python train.py --crop_scale_min=0.8 --encoder_activation="gelu" --encoder_num_experts=32 --encoder_moe_every=2 --encoder_conv_stem=false --text_encoder_head_dim=64 --muon_scale="match_rms_adamw" --nesterov=true --orthogonalizer="newton_schulz_5"
Rows from block 7 of the image encoder of a small contrastive image-text model, named by matrix and row number. Rows with one number within an expert belong to one neuron, the router's apart. Each number is 200 + 30 x the weight over its row's rms, rounded and kept within 0 to 999. All counts start at 0. After the name is the row's rms in percent of the matrix's.
After each expert's rows are labels from the 100 images, of 14976, where the router gives the expert most weight on average: "peak on" is the class under the peak; "patch colour" is the nearest of a few named colours to the mean colour under the peak. Only what is clearly more common there than usual is listed. The data: simulated fluorescence microscopy of cells. In brackets: how many of the 100.
# router: router (encoder.blocks.7.mlp.router.weight, 32x128, trained with AdamW), inputs 0-42
# up: expert up (encoder.blocks.7.mlp.up, 32x64x128), inputs 0-42
# down: expert down (encoder.blocks.7.mlp.down, 32x128x64, transposed), outputs 0-42

# expert 2
router.2,116,192,247,156,210,247,207,249,201,210,152,224,216,170,222,174,217,231,168,184,239,205,185,172,198,184,234,180,249,174,223,202,178,253,148,183,206,228,187,193,225,166,192,199
up.0,103,168,165,202,163,304,211,162,189,216,198,151,175,165,215,229,183,206,235,220,187,227,233,196,192,137,186,196,177,245,207,203,225,235,257,213,182,175,182,198,211,183,230,176
down.0,100,208,214,211,213,264,131,196,215,190,202,204,207,170,204,171,220,200,187,160,130,188,206,198,216,249,252,163,264,196,194,234,156,233,205,193,187,185,153,152,197,214,173,210
up.1,094,170,221,173,160,189,187,182,230,230,192,191,199,249,238,130,178,215,233,249,191,202,207,170,200,175,179,171,231,197,203,237,248,227,160,235,219,160,236,156,188,223,177,171
down.1,094,213,198,231,184,198,197,216,192,208,215,242,201,221,251,215,204,229,191,178,207,171,204,206,190,113,231,135,237,202,237,202,232,185,226,195,258,211,217,157,219,178,129,212
up.2,093,156,214,247,196,183,189,212,228,213,190,149,230,267,245,160,224,190,226,172,184,207,155,156,217,187,199,187,191,234,182,215,246,167,177,205,181,185,171,212,182,165,183,226
down.2,089,157,184,223,184,169,243,269,224,250,212,168,218,203,153,240,170,145,178,193,233,202,149,271,186,221,148,225,210,191,193,202,214,192,142,269,203,183,177,187,215,214,260,182
up.3,101,184,213,155,225,239,221,233,204,157,174,222,260,202,228,196,215,220,173,163,220,168,233,245,189,135,158,203,260,262,194,202,184,159,238,243,220,214,225,206,149,238,200,194
down.3,100,172,191,210,211,198,195,170,221,161,172,188,224,172,228,188,137,193,189,212,262,218,161,194,217,211,280,216,222,223,224,179,219,220,171,205,295,209,228,196,180,188,200,203
up.4,106,167,186,215,190,227,200,208,172,215,124,241,172,208,243,193,174,184,203,220,261,196,177,210,256,154,216,187,254,199,190,205,213,217,210,224,217,220,254,211,195,227,160,269
down.4,099,216,217,202,226,232,218,234,223,169,210,170,191,206,181,195,194,245,138,191,207,190,173,229,182,217,213,207,125,219,180,226,215,156,222,236,146,283,208,156,264,228,252,170
up.5,107,185,255,216,188,156,176,232,200,236,195,197,219,166,171,147,224,176,218,186,169,211,178,222,219,171,171,245,146,205,196,197,217,130,191,193,169,178,164,186,160,254,216,140
down.5,095,216,177,194,239,227,187,145,246,222,167,225,192,209,231,164,208,199,213,146,209,207,166,180,220,209,199,200,183,225,225,187,270,185,168,186,200,158,164,178,202,124,182,217
up.6,101,197,168,206,225,233,205,238,215,161,237,207,125,197,244,224,231,180,218,195,215,174,142,189,176,203,219,242,248,163,177,238,213,177,197,239,191,230,205,209,176,158,200,152
down.6,108,209,246,217,180,229,249,193,213,183,226,239,226,224,180,190,236,174,170,214,222,227,224,240,206,227,205,203,266,224,165,206,212,205,179,206,155,190,166,213,213,188,207,224
up.7,101,194,188,246,170,242,198,233,204,131,259,209,167,183,244,187,216,190,217,180,178,206,205,182,186,227,170,225,171,182,210,171,192,171,209,242,201,206,169,162,181,152,180,200
down.7,108,211,212,184,283,190,205,207,230,199,219,253,218,173,176,220,244,221,198,155,220,232,171,184,188,161,219,190,238,186,231,210,145,207,172,216,199,182,210,245,166,168,254,207
up.8,102,186,191,154,180,151,189,228,289,201,216,214,193,200,206,165,215,171,192,197,247,227,195,246,173,164,230,191,178,204,216,172,203,215,130,185,167,195,184,202,228,194,248,193
down.8,108,205,219,221,195,189,160,209,233,193,233,171,180,184,247,169,185,227,165,217,213,164,224,214,236,178,241,213,214,190,187,225,211,190,222,220,211,153,201,202,164,182,197,249
peak on: cytoplasm (61); nucleus (29)
patch colour: blue (45)

# expert 24
router.24,098,175,268,191,197,233,204,208,233,168,231,158,210,221,192,205,236,178,174,194,202,201,150,150,214,256,158,213,166,230,196,210,212,216,181,130,170,222,223,165,157,180,195,173
up.0,105,193,237,212,162,191,194,202,191,222,260,200,217,196,231,240,148,189,187,198,219,166,185,202,211,172,214,215,262,217,185,259,178,195,179,195,232,217,181,241,159,227,196,126
down.0,109,192,223,170,142,176,213,145,206,253,219,212,232,177,240,187,141,170,151,223,165,161,210,148,227,201,238,197,196,200,182,161,196,210,186,233,231,193,194,169,218,140,222,186
up.1,100,177,207,194,219,188,180,189,192,208,201,191,162,209,185,232,237,183,163,222,197,177,161,236,205,162,217,210,161,225,190,188,152,217,205,231,208,194,193,228,212,279,196,201
down.1,105,202,193,205,164,164,259,211,191,179,165,194,165,199,190,227,191,169,211,204,228,241,207,174,186,203,176,163,214,204,185,174,190,232,188,219,179,217,203,196,168,194,214,150
up.2,119,173,202,225,146,238,227,235,186,181,211,134,184,194,232,176,231,216,139,235,197,198,159,244,230,195,195,230,161,210,188,194,180,202,211,192,201,209,272,224,186,188,246,211
down.2,107,173,216,230,144,214,190,206,206,169,190,201,230,210,182,211,183,208,232,162,213,271,190,192,212,192,186,182,150,215,144,234,181,209,179,172,239,212,143,213,220,164,186,205
up.3,102,211,196,178,162,194,182,179,193,253,221,214,158,172,245,205,169,170,276,235,211,265,226,160,170,227,178,186,186,235,231,154,214,210,223,211,141,151,247,189,198,235,176,199
down.3,095,199,186,170,226,201,172,204,137,207,153,206,175,163,239,167,133,150,218,176,211,211,193,179,222,178,190,158,166,161,191,219,226,174,237,184,217,154,200,224,216,212,166,214
up.4,079,218,188,190,273,178,161,208,182,183,162,196,194,227,250,169,200,156,216,207,279,186,197,166,194,188,163,264,234,140,225,244,187,173,177,184,213,200,172,203,147,205,224,226
down.4,103,190,161,229,186,198,131,205,219,179,233,223,193,233,174,206,212,185,262,223,205,211,185,169,229,145,204,207,137,176,135,174,177,194,163,202,192,196,195,222,196,203,203,175
up.5,090,213,214,187,184,185,214,186,225,212,180,211,232,205,185,209,221,149,208,207,227,189,244,215,272,184,186,231,223,156,219,194,197,222,158,166,141,181,196,188,171,191,233,217
down.5,092,137,210,211,195,157,229,182,176,251,220,248,194,216,185,216,206,237,200,206,185,153,221,146,234,151,207,225,223,228,171,184,207,181,216,228,241,255,160,226,207,158,216,190
up.6,095,180,198,234,204,192,187,181,202,261,247,186,217,163,172,242,208,171,202,232,185,229,186,233,211,220,192,273,218,237,183,250,210,206,120,188,173,239,128,224,198,180,220,143
down.6,105,180,193,246,201,190,178,187,249,199,234,217,261,203,224,233,171,217,173,208,174,168,261,163,207,179,253,214,215,215,189,193,236,199,168,218,234,198,221,157,191,213,176,237
up.7,085,199,205,165,212,162,196,162,218,144,182,211,161,222,202,166,172,178,244,213,191,184,210,195,227,180,161,217,207,199,126,171,175,239,251,176,166,252,229,200,155,153,181,146
down.7,103,231,196,231,160,244,212,196,191,193,239,211,148,238,221,130,154,207,231,232,180,181,250,190,233,225,198,227,190,244,239,206,200,161,208,192,193,227,139,246,192,220,256,210
up.8,093,170,214,208,167,245,250,146,180,248,237,217,177,227,174,221,198,181,174,195,227,207,200,209,224,164,194,209,209,185,191,269,185,184,233,218,199,222,187,207,213,213,177,203
down.8,094,185,216,206,228,191,188,236,196,179,270,189,256,220,207,155,251,225,208,237,207,171,212,198,181,195,241,190,194,215,187,182,192,224,227,195,160,192,194,155,219,222,197,231
peak on: cytoplasm (68)
patch colour: brown (29); green (27)

# expert 18
router.18,111,224,191,161,180,211,224,195,226,221,200,223,218,175,248,234,159,231,161,174,190,192,175,211,203,237,240,139,149,261,173,187,193,180,239,236,253,233,235,217,219,181,237,252
up.0,109,174,183,204,167,186,218,181,133,194,208,188,177,211,186,196,153,243,181,193,209,186,202,182,167,186,189,170,218,214,238,194,144,245,200,194,202,205,236,208,198,200,148,176
down.0,101,184,118,150,231,192,248,202,251,195,177,191,221,187,191,257,176,194,210,170,254,147,194,204,137,208,220,164,219,153,220,193,211,225,143,225,234,207,203,217,237,236,232,175
up.1,104,179,197,154,217,249,231,190,208,215,218,183,138,142,198,201,218,190,219,172,184,221,203,180,187,184,189,136,147,151,227,214,211,179,218,190,217,212,186,190,204,195,178,148
down.1,102,200,221,148,221,193,186,181,217,214,113,194,188,198,135,221,260,196,250,236,168,172,188,244,119,220,162,218,226,163,190,166,133,214,203,174,234,213,222,179,288,200,195,191
up.2,095,172,162,191,204,155,212,217,237,210,151,172,224,199,214,219,138,244,169,193,209,190,183,209,180,181,209,127,176,144,177,191,185,176,189,200,172,221,171,227,216,224,215,228
down.2,099,192,221,198,164,216,208,170,146,237,257,257,266,219,209,170,209,209,185,175,243,208,185,252,239,176,174,177,231,227,197,284,220,186,204,211,203,222,215,193,167,202,172,193
up.3,087,178,227,172,213,188,206,188,234,199,214,209,153,142,201,157,188,180,220,216,257,235,233,267,205,214,177,247,241,166,202,226,184,212,196,215,216,182,179,206,176,176,173,169
down.3,100,223,222,237,198,140,176,202,205,196,188,220,203,157,202,178,183,151,211,227,233,203,195,202,146,186,217,235,151,138,219,242,201,229,234,231,181,190,218,172,204,222,272,227
up.4,114,194,163,197,154,219,180,170,204,214,143,184,241,196,209,238,232,196,215,159,243,213,172,198,198,170,197,223,203,177,196,198,220,174,180,202,172,233,211,205,170,217,256,185
down.4,106,232,183,192,233,236,208,187,207,163,205,236,209,202,195,190,184,148,167,172,190,218,212,251,169,207,220,161,252,231,225,207,234,192,212,171,207,208,198,213,179,167,247,200
up.5,107,204,146,168,222,169,202,223,195,176,235,193,183,245,228,220,181,192,188,185,215,196,183,189,151,267,193,244,241,165,197,229,250,108,136,185,193,195,177,242,209,212,193,202
down.5,094,199,223,246,194,189,255,211,129,216,255,256,195,244,173,239,187,192,192,185,187,164,220,218,187,226,174,230,180,191,152,187,163,231,214,170,171,203,192,202,148,195,204,235
up.6,105,195,164,151,199,237,203,166,197,246,163,221,189,177,167,203,202,221,176,214,220,198,224,253,141,191,228,171,143,217,186,218,202,141,166,224,189,189,191,209,229,200,234,205
down.6,109,181,236,218,193,228,231,220,215,220,162,255,209,149,191,246,188,215,195,214,202,216,105,242,195,203,209,184,205,242,204,239,225,184,187,174,255,189,190,193,160,230,210,203
up.7,094,163,160,196,236,172,175,211,171,180,228,156,195,151,237,230,221,204,238,160,218,208,203,223,229,201,192,245,205,172,255,120,222,197,149,192,195,231,241,164,204,255,183,210
down.7,094,220,214,193,231,180,144,204,197,213,256,190,203,181,202,209,180,202,219,162,236,271,173,222,159,163,197,207,173,200,219,243,188,130,241,204,216,144,228,223,189,205,159,148
up.8,115,153,211,163,189,222,181,181,241,209,181,161,212,220,189,157,181,195,163,204,143,201,202,225,236,186,164,174,203,267,156,168,202,240,258,195,155,235,224,196,194,191,208,180
down.8,103,206,185,216,232,177,173,230,196,220,146,191,204,257,205,160,235,174,186,222,126,158,171,199,183,205,209,190,243,213,217,221,161,196,214,227,173,184,162,202,222,215,154,205
peak on: cytoplasm (86)
patch colour: brown (41); green (27)

# expert 22
router.22,105,171,184,174,228,234,171,176,186,196,212,183,260,181,160,201,167,202,206,238,209,199,146,186,211,226,193,213,183,173,195,166,242,154,235,184,225,163,171,251,136,174,193,183
up.0,098,203,202,192,210,136,194,227,195,198,200,214,209,173,221,181,204,198,198,260,190,151,181,192,136,168,234,209,209,187,194,171,233,224,200,207,246,184,246,184,215,167,224,221
down.0,106,195,226,166,179,182,213,187,177,201,180,161,203,192,199,203,170,210,232,225,257,180,305,220,241,251,183,203,239,250,175,216,216,167,252,226,158,220,224,220,206,190,186,238
up.1,096,159,220,149,224,201,136,230,121,199,164,160,272,224,230,243,226,221,160,182,250,191,187,232,158,189,218,210,195,210,269,173,215,241,166,190,200,208,221,201,244,192,166,183
down.1,099,172,181,189,182,210,182,163,156,212,195,164,195,192,209,261,140,158,207,148,198,198,177,167,210,197,211,187,191,209,231,226,214,151,158,170,209,217,238,187,215,256,175,156
up.2,094,184,189,212,217,181,248,214,184,182,262,214,253,196,187,181,237,174,132,217,203,179,193,203,156,242,197,198,218,192,196,119,212,168,194,190,199,183,191,182,186,163,169,196
down.2,098,218,242,149,152,212,253,143,193,204,194,164,229,229,149,169,204,205,212,178,197,141,224,203,195,199,212,172,213,213,187,183,196,216,222,190,180,212,177,230,201,208,182,172
up.3,088,212,222,170,177,163,160,204,170,202,252,231,156,149,189,173,188,177,207,234,176,239,201,229,172,206,198,241,187,262,194,137,149,177,170,231,229,215,226,193,224,163,174,203
down.3,108,176,221,251,172,232,172,231,151,153,216,154,241,178,203,204,168,178,156,175,196,182,190,206,185,209,138,250,179,188,205,163,205,164,223,157,194,192,191,194,181,178,159,166
up.4,098,165,192,149,234,182,183,217,182,176,249,258,190,239,186,161,167,208,205,186,168,230,178,178,164,221,183,230,166,203,235,191,219,243,224,166,218,157,160,166,162,170,190,251
down.4,089,209,208,209,223,159,171,179,201,186,225,192,173,172,240,223,211,234,207,216,173,194,174,190,197,192,149,203,192,229,169,168,197,194,208,180,232,187,218,160,152,167,218,212
up.5,109,226,173,188,205,187,173,194,224,245,209,170,183,194,167,209,194,204,240,150,234,222,197,205,219,182,153,180,171,236,194,244,186,144,189,213,213,215,230,237,219,188,165,219
down.5,103,203,197,248,214,215,217,231,143,292,210,270,275,151,232,167,246,215,204,172,206,197,228,208,213,240,227,197,252,212,205,246,219,188,238,190,200,170,178,261,262,204,207,222
up.6,102,203,218,203,225,234,199,141,218,207,179,180,148,216,168,183,225,236,217,202,159,148,227,202,192,187,217,223,183,208,246,219,192,222,190,161,218,158,184,244,227,204,219,238
down.6,110,153,208,227,204,186,199,246,181,205,227,198,196,241,235,166,183,140,190,207,197,255,174,166,227,193,192,169,187,225,255,266,172,198,181,215,191,189,191,230,205,162,217,172
up.7,115,161,185,176,195,226,223,216,156,239,189,190,239,188,174,205,229,191,169,263,225,178,176,235,214,191,211,223,192,185,205,177,235,204,209,161,172,185,213,173,183,202,232,219
down.7,102,230,236,250,231,224,196,286,218,248,160,252,161,230,194,194,223,214,233,246,207,222,226,180,210,246,179,196,197,186,205,169,181,216,223,203,219,185,168,174,221,286,169,157
up.8,094,194,170,182,221,153,250,175,161,236,193,190,163,206,197,213,210,202,214,225,203,158,201,198,215,182,184,240,178,155,188,237,182,205,243,202,209,173,211,290,197,229,221,235
down.8,103,234,235,238,223,169,244,260,207,202,251,216,247,181,209,245,233,190,235,180,167,226,208,226,216,203,227,212,208,202,198,177,215,254,207,183,170,180,227,219,184,175,217,191
peak on: cytoplasm (83)
patch colour: brown (42)

# expert 16
router.16,110,201,174,175,202,127,164,196,169,226,222,232,173,171,190,210,194,202,214,183,148,169,201,153,199,222,245,168,250,184,222,146,183,195,211,179,239,226,167,188,252,145,207,214
up.0,088,229,223,197,203,225,192,185,180,232,217,117,200,232,190,246,166,206,151,186,204,213,198,218,170,188,196,251,154,199,168,170,260,201,207,205,207,202,175,142,222,175,198,229
down.0,101,222,186,225,231,161,153,242,211,191,187,168,200,190,198,237,218,227,175,212,180,199,210,259,210,232,188,219,155,213,194,223,219,186,165,209,226,173,245,220,207,215,242,201
up.1,105,220,228,252,214,247,193,200,242,244,184,212,239,234,162,193,185,218,146,180,187,194,237,219,164,184,192,137,203,181,225,213,227,252,192,164,247,153,178,198,214,189,176,198
down.1,094,223,251,240,226,244,207,205,184,265,228,252,198,224,200,235,203,167,161,202,197,268,185,246,189,208,234,259,160,167,181,165,197,214,230,176,169,222,141,201,144,233,253,170
up.2,109,247,187,185,176,154,204,137,215,186,196,200,224,213,229,188,199,232,253,161,191,211,222,220,175,249,169,200,215,211,211,205,141,202,197,203,183,237,193,227,195,187,230,224
down.2,100,248,179,205,214,198,234,163,199,175,174,175,156,262,198,196,145,185,243,215,224,200,169,217,234,191,171,217,198,228,181,225,166,241,203,159,216,217,183,169,201,179,209,224
up.3,101,139,216,218,209,259,238,219,202,173,155,221,204,219,210,219,227,215,222,229,179,222,205,186,202,134,207,191,266,264,250,195,164,197,163,221,211,209,215,188,192,222,204,162
down.3,096,163,213,212,210,240,148,199,184,233,188,230,198,205,217,273,184,172,191,244,179,196,225,210,166,264,243,249,218,246,182,183,195,228,200,197,167,189,187,236,214,159,216,206
up.4,105,201,155,189,218,228,185,213,172,207,134,197,221,215,131,215,199,213,233,242,187,174,225,161,149,238,181,184,256,203,201,195,176,238,192,168,160,181,259,199,240,188,239,213
down.4,103,184,173,199,208,229,216,191,167,205,217,170,166,221,177,207,199,162,229,141,155,214,271,185,204,192,221,188,204,201,119,232,167,159,227,208,158,171,229,175,249,208,201,144
up.5,090,288,194,226,175,209,206,213,198,181,184,251,220,137,193,169,171,153,164,210,233,224,229,217,182,174,218,188,184,222,157,148,169,204,201,183,193,181,228,195,189,169,201,222
down.5,095,234,239,207,222,208,165,182,254,273,174,232,173,258,205,166,231,205,198,248,249,214,164,180,190,225,216,197,213,196,126,147,193,162,149,226,211,191,182,244,193,182,207,164
up.6,105,171,164,188,228,202,203,173,191,207,238,217,220,144,232,262,209,196,219,218,159,208,121,193,161,118,193,195,178,137,167,181,153,216,159,192,207,163,192,230,196,195,170,173
down.6,108,218,189,225,211,234,202,190,189,213,215,246,193,192,184,199,243,200,192,202,164,242,199,234,309,177,181,211,216,145,157,197,266,210,222,201,218,193,218,247,240,217,176,178
up.7,098,196,191,220,192,216,183,177,194,238,165,247,149,203,147,157,155,227,223,227,176,163,199,158,187,256,196,191,225,223,188,165,196,167,241,216,191,192,228,140,179,189,225,234
down.7,099,199,218,221,208,234,240,174,265,185,256,221,197,217,217,180,186,209,214,201,199,183,183,186,174,243,182,168,149,195,229,250,136,197,209,199,186,222,171,200,206,175,214,190
up.8,109,175,164,140,196,176,189,172,153,197,192,228,231,208,226,201,197,236,198,200,209,219,179,166,207,235,190,214,176,215,271,153,168,190,302,249,248,189,170,271,211,170,208,249
down.8,108,241,211,166,217,224,162,185,206,169,207,241,211,218,174,219,189,208,207,207,149,202,222,193,210,226,197,214,164,215,166,233,202,229,207,257,203,173,168,192,260,252,197,229
peak on: nucleus (32)
patch colour: blue (28)

# expert 23
router.23,119,213,160,201,216,186,197,255,240,199,281,214,192,171,217,214,207,180,234,218,193,146,188,157,228,153,236,236,193,197,211,234,219,217,185,204,173,222,213,155,198,202,212,156
up.0,092,197,191,191,204,183,126,208,206,179,219,186,214,256,214,211,250,216,202,218,252,245,213,202,222,177,180,240,151,182,218,181,198,195,227,206,196,159,198,239,189,195,149,225
down.0,097,226,182,228,174,163,199,214,201,190,222,234,250,207,211,185,227,186,188,200,218,217,237,249,137,194,225,250,220,189,190,202,188,170,182,231,167,239,186,217,187,160,209,235
up.1,097,211,234,184,239,170,213,176,237,208,202,187,162,107,234,206,182,217,190,204,162,188,215,218,221,206,182,191,140,229,171,201,173,161,167,184,252,177,175,208,220,258,189,191
down.1,093,184,228,210,183,163,132,168,207,158,205,175,191,205,212,147,229,142,187,160,265,208,265,196,193,220,171,194,180,144,178,180,167,222,211,170,194,199,189,232,227,202,192,216
up.2,112,193,207,219,157,244,211,185,204,237,225,226,180,232,172,229,195,228,201,192,202,214,200,190,288,193,224,228,221,190,261,208,165,202,133,198,224,259,181,223,266,203,187,118
down.2,112,213,187,256,194,177,192,229,234,205,217,175,164,222,172,221,187,208,196,205,255,198,236,229,198,143,186,231,231,159,147,153,232,202,185,214,148,168,235,172,241,176,180,223
up.3,103,166,221,220,206,239,209,222,169,211,211,207,276,212,204,204,193,184,226,213,219,124,189,131,258,181,192,191,211,220,211,182,194,247,207,150,180,186,171,218,160,189,211,183
down.3,096,211,157,224,164,190,186,231,210,220,228,126,165,215,158,225,162,214,228,165,205,177,215,252,233,213,148,220,255,160,223,218,168,173,165,219,208,229,217,210,185,192,202,176
up.4,098,220,248,184,226,161,183,244,194,227,250,175,208,198,202,210,181,250,251,130,124,202,145,257,158,206,175,184,211,159,200,202,231,196,184,215,244,154,240,207,164,212,176,229
down.4,102,201,212,245,213,211,187,229,190,188,176,215,207,219,184,174,226,196,216,196,248,159,260,155,182,228,174,190,212,247,194,176,235,190,167,180,178,160,207,209,246,183,187,186
up.5,106,137,178,141,166,177,203,226,223,203,245,231,199,199,170,188,224,221,206,227,229,180,222,203,199,189,243,186,268,180,160,204,195,231,129,162,223,165,181,161,218,214,186,188
down.5,106,185,156,220,242,246,224,180,185,193,148,192,189,201,181,196,128,184,173,204,194,141,152,207,214,217,230,193,186,205,154,169,223,165,207,189,198,180,162,182,209,222,206,166
up.6,095,211,179,199,226,161,209,205,221,195,207,196,182,204,234,174,200,232,243,170,234,219,249,141,192,155,193,200,189,169,188,229,193,245,183,234,162,246,188,218,260,274,180,231
down.6,094,214,261,228,213,213,229,212,220,143,252,179,166,163,160,187,188,198,186,227,164,189,188,188,198,210,173,191,200,157,272,284,205,215,176,212,175,215,192,213,201,230,181,212
up.7,102,227,191,191,169,124,252,219,165,172,239,192,127,157,204,235,221,216,165,154,226,221,211,242,219,159,220,195,210,176,165,198,210,193,207,154,280,195,180,234,230,174,229,185
down.7,104,193,196,221,203,202,168,218,250,184,218,202,190,260,204,165,204,214,166,213,200,180,225,198,218,218,190,241,171,167,159,111,212,193,179,233,184,172,220,192,178,196,152,141
up.8,077,195,176,224,284,207,186,238,137,195,168,191,211,218,206,208,194,190,186,116,214,217,159,163,190,236,153,195,209,221,208,198,263,160,248,204,259,160,224,211,179,173,140,234
down.8,104,152,201,171,177,196,171,215,272,231,201,204,223,168,224,180,138,174,212,180,212,163,201,198,181,156,206,204,208,222,177,207,154,227,257,224,236,222,193,223,136,205,238,211
peak on: cytoplasm (89)
patch colour: green (59)

# expert 3
router.3,103,204,189,167,166,192,207,172,244,185,154,201,211,200,182,146,210,111,230,258,200,127,171,221,237,219,281,198,230,176,173,210,215,194,190,164,231,238,175,241,166,141,192,185
up.0,099,225,160,177,217,154,214,221,250,231,191,192,216,217,203,196,180,203,187,189,204,245,205,159,215,181,212,207,212,153,206,198,251,267,207,228,223,206,229,243,185,176,240,184
down.0,108,155,178,214,173,208,260,187,187,174,175,163,201,241,209,189,197,206,202,227,254,223,223,210,219,127,194,228,211,145,144,198,219,202,178,182,201,197,114,142,165,191,225,160
up.1,087,171,207,224,193,162,138,149,161,204,198,204,207,190,199,167,187,249,200,187,222,220,218,205,184,202,210,193,260,168,224,203,180,227,180,181,186,207,190,203,120,173,249,259
down.1,087,202,226,225,186,149,210,237,211,211,222,149,212,248,178,239,236,170,204,239,148,164,136,193,151,215,188,161,213,174,153,211,206,177,175,245,175,184,175,185,154,248,233,194
up.2,102,179,187,205,223,208,211,206,231,194,207,227,179,283,223,241,159,212,277,183,207,185,184,234,236,183,220,198,204,146,192,208,235,159,205,213,188,228,191,214,177,171,255,212
down.2,096,173,176,229,212,177,232,129,209,167,192,206,162,193,203,234,149,209,225,223,212,225,166,239,229,199,187,177,179,203,143,272,262,201,235,212,190,185,161,219,213,179,170,243
up.3,097,179,200,197,160,176,216,174,217,236,197,227,190,166,239,191,165,177,213,200,211,185,198,160,168,186,217,227,198,174,191,148,193,209,247,201,219,169,195,160,198,158,212,231
down.3,098,157,251,184,212,213,200,133,215,204,249,187,164,223,215,184,186,210,191,196,177,155,172,205,185,226,230,215,179,240,191,252,167,260,187,177,169,177,201,197,233,205,209,174
up.4,118,194,166,178,229,186,191,205,192,201,170,194,116,168,215,190,179,132,200,165,204,209,176,214,166,245,237,220,215,159,223,208,255,218,172,194,189,219,160,207,201,228,206,199
down.4,114,198,267,190,182,209,221,179,195,192,171,209,186,172,276,176,233,201,180,234,231,249,171,220,220,172,221,224,236,207,220,180,165,190,183,198,191,166,217,193,209,157,189,203
up.5,097,260,173,216,226,200,212,153,171,192,174,188,186,171,206,212,241,246,183,189,168,194,197,192,242,284,182,217,148,177,208,218,224,228,237,181,174,195,184,202,190,251,201,247
down.5,107,190,203,175,260,220,222,202,159,223,191,161,228,144,276,194,198,209,152,187,206,164,211,123,218,140,152,174,226,212,217,210,171,206,151,211,283,172,217,269,205,174,217,208
up.6,119,184,228,169,167,245,189,225,251,183,155,146,235,154,175,150,271,189,144,249,188,167,199,183,200,211,239,212,206,175,147,217,214,157,191,185,183,235,195,214,190,185,183,228
down.6,120,196,140,211,176,244,211,231,186,218,205,261,194,174,188,222,193,208,224,202,202,135,212,213,235,190,172,173,208,242,230,163,199,166,165,171,213,250,222,150,195,205,212,187
up.7,095,176,166,182,189,146,172,195,170,197,215,213,233,242,174,173,143,162,187,236,212,210,197,204,210,225,205,220,192,198,190,216,201,209,199,286,197,130,231,263,262,172,176,216
down.7,097,165,201,185,203,176,218,240,198,201,176,142,256,176,175,192,212,199,210,223,239,164,229,243,191,215,200,236,235,193,193,208,181,175,165,207,180,201,168,191,250,248,218,238
up.8,102,192,191,240,215,282,212,191,240,203,179,227,198,158,186,230,192,202,182,230,184,199,182,273,255,161,168,258,182,247,154,180,239,190,221,205,199,166,192,185,163,248,192,157
down.8,096,243,176,233,229,206,251,195,185,206,211,204,204,196,154,141,159,165,165,185,158,255,197,154,237,212,144,215,175,215,174,205,256,204,214,232,227,181,229,199,225,206,229,199
peak on: cytoplasm (82)
patch colour: brown (31)